From a checkpoint of a small image VQ-VAE: encoder width 192.
Rows from block 0 of the decoder of a small image VQ-VAE, named by matrix and row number. Rows with one number belong to one channel. Each number is 128 + 32 x the weight over its row's rms, rounded and kept within 0 to 255. All counts start at 0. Numbers have three digits each.
After each channel's rows are labels from the 100 images, of 14976, where the channel reaches its highest value: "top examples" is what is common among them. Only what is clearly more common there than usual is listed. The data: scattered letters and digits in many colours. In brackets: how many of the 100, against the usual share in percent.
# convs1: first pointwise conv (decoder.mid.0.convs.1.weight, 96x96x1x1), inputs 0-95
# convs3: second pointwise conv (decoder.mid.0.convs.3.weight, 96x96x1x1, transposed), outputs 0-95

convs1.62:093152129100166074047177106156094118105196080129077135109150117125144116176157165115119143099107128137065112167143172149110164131149106126132147131104110141081165160150123185125082112094103124150122121100078100146106122089109187143169201151156158062094133136099062195107152118121145132140
convs3.62:191093164121123145090183132111174176089145173116112083116117104103161156113127133140135103137099179093106123155141127059078204130193174129191162150105147119086105150146168162097123059105101167101160121130090120090120141154104177125128143148118143175110116112144059135107116075071108150135
top examples: black (45 vs 19.7); blue (45 vs 20); brown (43 vs 19.9); the character G (25 vs 9.8)

convs1.33:137111114126153080049139117111157150150146129139077111125103161149117137112182155152147112113141121081080112140174186145128146185147148151153105098073111196085052139117216135079116100188148136089127151127079088120151187143146087142141066111120147128113157094123093155129103105139135186118
convs3.33:134127143096127134155130140139160125162084076173118140122118124174136070153097147085084161179091169159124109158165151141130067119159157101109093054165152080174170155097136134119139153107144187191146141123136075105125234115142187129151099130154104143163134107130125199111134141144177129139
top examples: count: one (44 vs 17.2)

convs1.30:107102155142166121146108089146075083133092103108127141134122073108137120148154137000157106108130104122122122125130139135128144125158152125154112134109150158196132173137078148100149104172097109133151153162066036137136101130133159148124113148148126053159141109085121210078118131097148113150
convs3.30:175149137154116113144094121074074167121101124103169141145140059102078124130110100184156172137173128101133170123143132080114117066101146184101104100115172195140105101098118117107108119133138129123134143102164130159116094140123084090140067082170145124103079124187117087022093112109093136153
top examples: black (63 vs 19.7); purple (40 vs 19.7)

convs1.3:112112042164166160149158131134117148076155190209119116147121159106122160139066159144122137131152111114138156114138144081112089118162123147098188140154125079085139054156116136141115139082157158113104149069112077173186112128140112122124185080163112140112162118129121126126169160134131082210
convs3.3:184131085170146137129082101142175103126151126085095161123082155142147121110112118111154088138102118179140113096167155122108106169183092146163081160080119153150138169090107146125164154143121205167158090081087163180119138087100113059156126082109061122110172069126099097088086120116141143098
top examples: blue (54 vs 20); purple (42 vs 19.7); brown (40 vs 19.9)

convs1.51:157102106133104114120106125122148150087178124107125115133179125103137102132077115113179091123107174183166122134115131158104123113068109151093156102080139195034104055105095134135142097098108139122137145108133154155152198185127139136079178145120110141154159109159087125102050186092074139139
convs3.51:161129144129131115056119183119153171148097163178114103105124084153126103117089123126112130134087069117147132153141111177147143146212147112127128160137111052175145151135173103016095125097137122162100131129118160137100134086152167092087116142117103145135134080151077198097069107165118143122
top examples: count: one (38 vs 17.2)

convs1.36:128076134118099088158115133120126093128142112186087128132133093122119139153169143085131154088198116166190085099158149151153115131113145098122094172092057143155140093122151122165085165129175042094104121209127185080161105158126113093146103131121101069156087113138134086136154099102083103147
convs3.36:171126123186133099118126081138112111130125164088096099152146181122129095112204145175120133112095146155217114133090071131138153084117115121080164169105160169153084158163117161124159135137132079112177119161139163155113087166155106134155143175129152127027107177158132127137155145128107157194
top examples: count: one (40 vs 17.2)

convs1.60:097092092126150166138126056162097162106148147144175096118121137128138119169098129118142102079088127192114148120151176072134124108111092175133130103159125044171109123117096057101145120153184107165182150151131104109145117092166114149138056128105102080106082151088148142164114152104088058158
convs3.60:059076168172092136074187104132135131117153121069087114101084132149128134108109154121187106140058153115114095103134139102102165130154178102129133101151092126151177144078154135140130142091090083158146152130122165110131193193098137062108151076101147172106163154087137136118120178106123164073
top examples: black (50 vs 19.7); brown (43 vs 19.9)

convs1.68:099079150168126091080138167189101111120088149108132184109122129111080160072093152176089121118105123155130187137168160133162125137088128148208129146087138132122069141148211096116139119099139158111137151147154093121125114170159129119175166099137128063200126157141104153084160102162083147089
convs3.68:143144132090116099127130095134116092119123151145114174110104137116126178065132108190095064113160109103100123146104160121076118135138151114176127176185086212115153134112109138146144123099101071114100134093116147087082113122196108126151114174088221142166165145106102121099187148067100166121
top examples: blue (52 vs 20)

convs1.65:141114141097103173120073113156099136120202112086159052127122131130207139184156133111177067109086173107149105120101164102077119125121097126106079166133090183101105198103136105155102155142156117109173159108132125124161161131073119119083135180125188127126118149121157148101123076130129076092
convs3.65:127084065099149154101108098110122123087112089172084125124095190082165135102126155092100133095123128087051118084096159118142181114106120131165122188131156112071184099149162136136152132130067138131146138118080126143142115106111118121114174147097120151166127146170085086108107167099039142203
top examples: black (61 vs 19.7)

convs1.63:175115111147134137151116127139077115111104156119156067092090156165120163148163129132131153108161165106176151129111115104134145221126157156083099172087086144161094138073234113149125154121134158115141141156187176125107140085121033087119123153128121125145129133095119103102105161073100175123
convs3.63:115136199104151114136128138132136132153128108108155086139197121165121172129115140144113175174141108115158175119111143191153077131066088063117141081061102127148127131154081135131079122087153179076163106129181123141157127174177083053147163119156085103082120113119186140157135137100162119123
top examples: black (46 vs 19.7)

convs1.82:105147139146125151137178187172065177200084109096108136096057158114121152105235182057104111135145118143128138136110073086114111139154115154114127124070122112138121143118181152160107049134116106150106139107108180171135121115138105115108104138140159109146119130094151118134116140050122088128
convs3.82:121096152118113127090183105113124201126109171137171116157177106100136142113143098121141105140132199123140111132077125097083088168128058099109132171201143151090143127157163114159125111093072155186191127160067178171104145101126131135147092110106175119194118108166149165147158128136105133185
top examples: black (49 vs 19.7); brown (47 vs 19.9)

convs1.42:096109118100127099087130100155094102172121094129148127095124186136121127098152103147146121138064111105068139115164178136086154125161134130118111122239121119174033154125153097064130123127064113158111124149097107119091100111145103120144132161146074080128117097056123197110113090122139118166
convs3.42:109094079156109128083045184156141116053136081115126115093078147136130172129094113165100126132148127085111157121178133160170142140109086113103111127115223115085088117119131134125097129180119184100078085125108146081115109117133081163074127109117174076113106119153178092127121117119088104081
top examples: black (64 vs 19.7)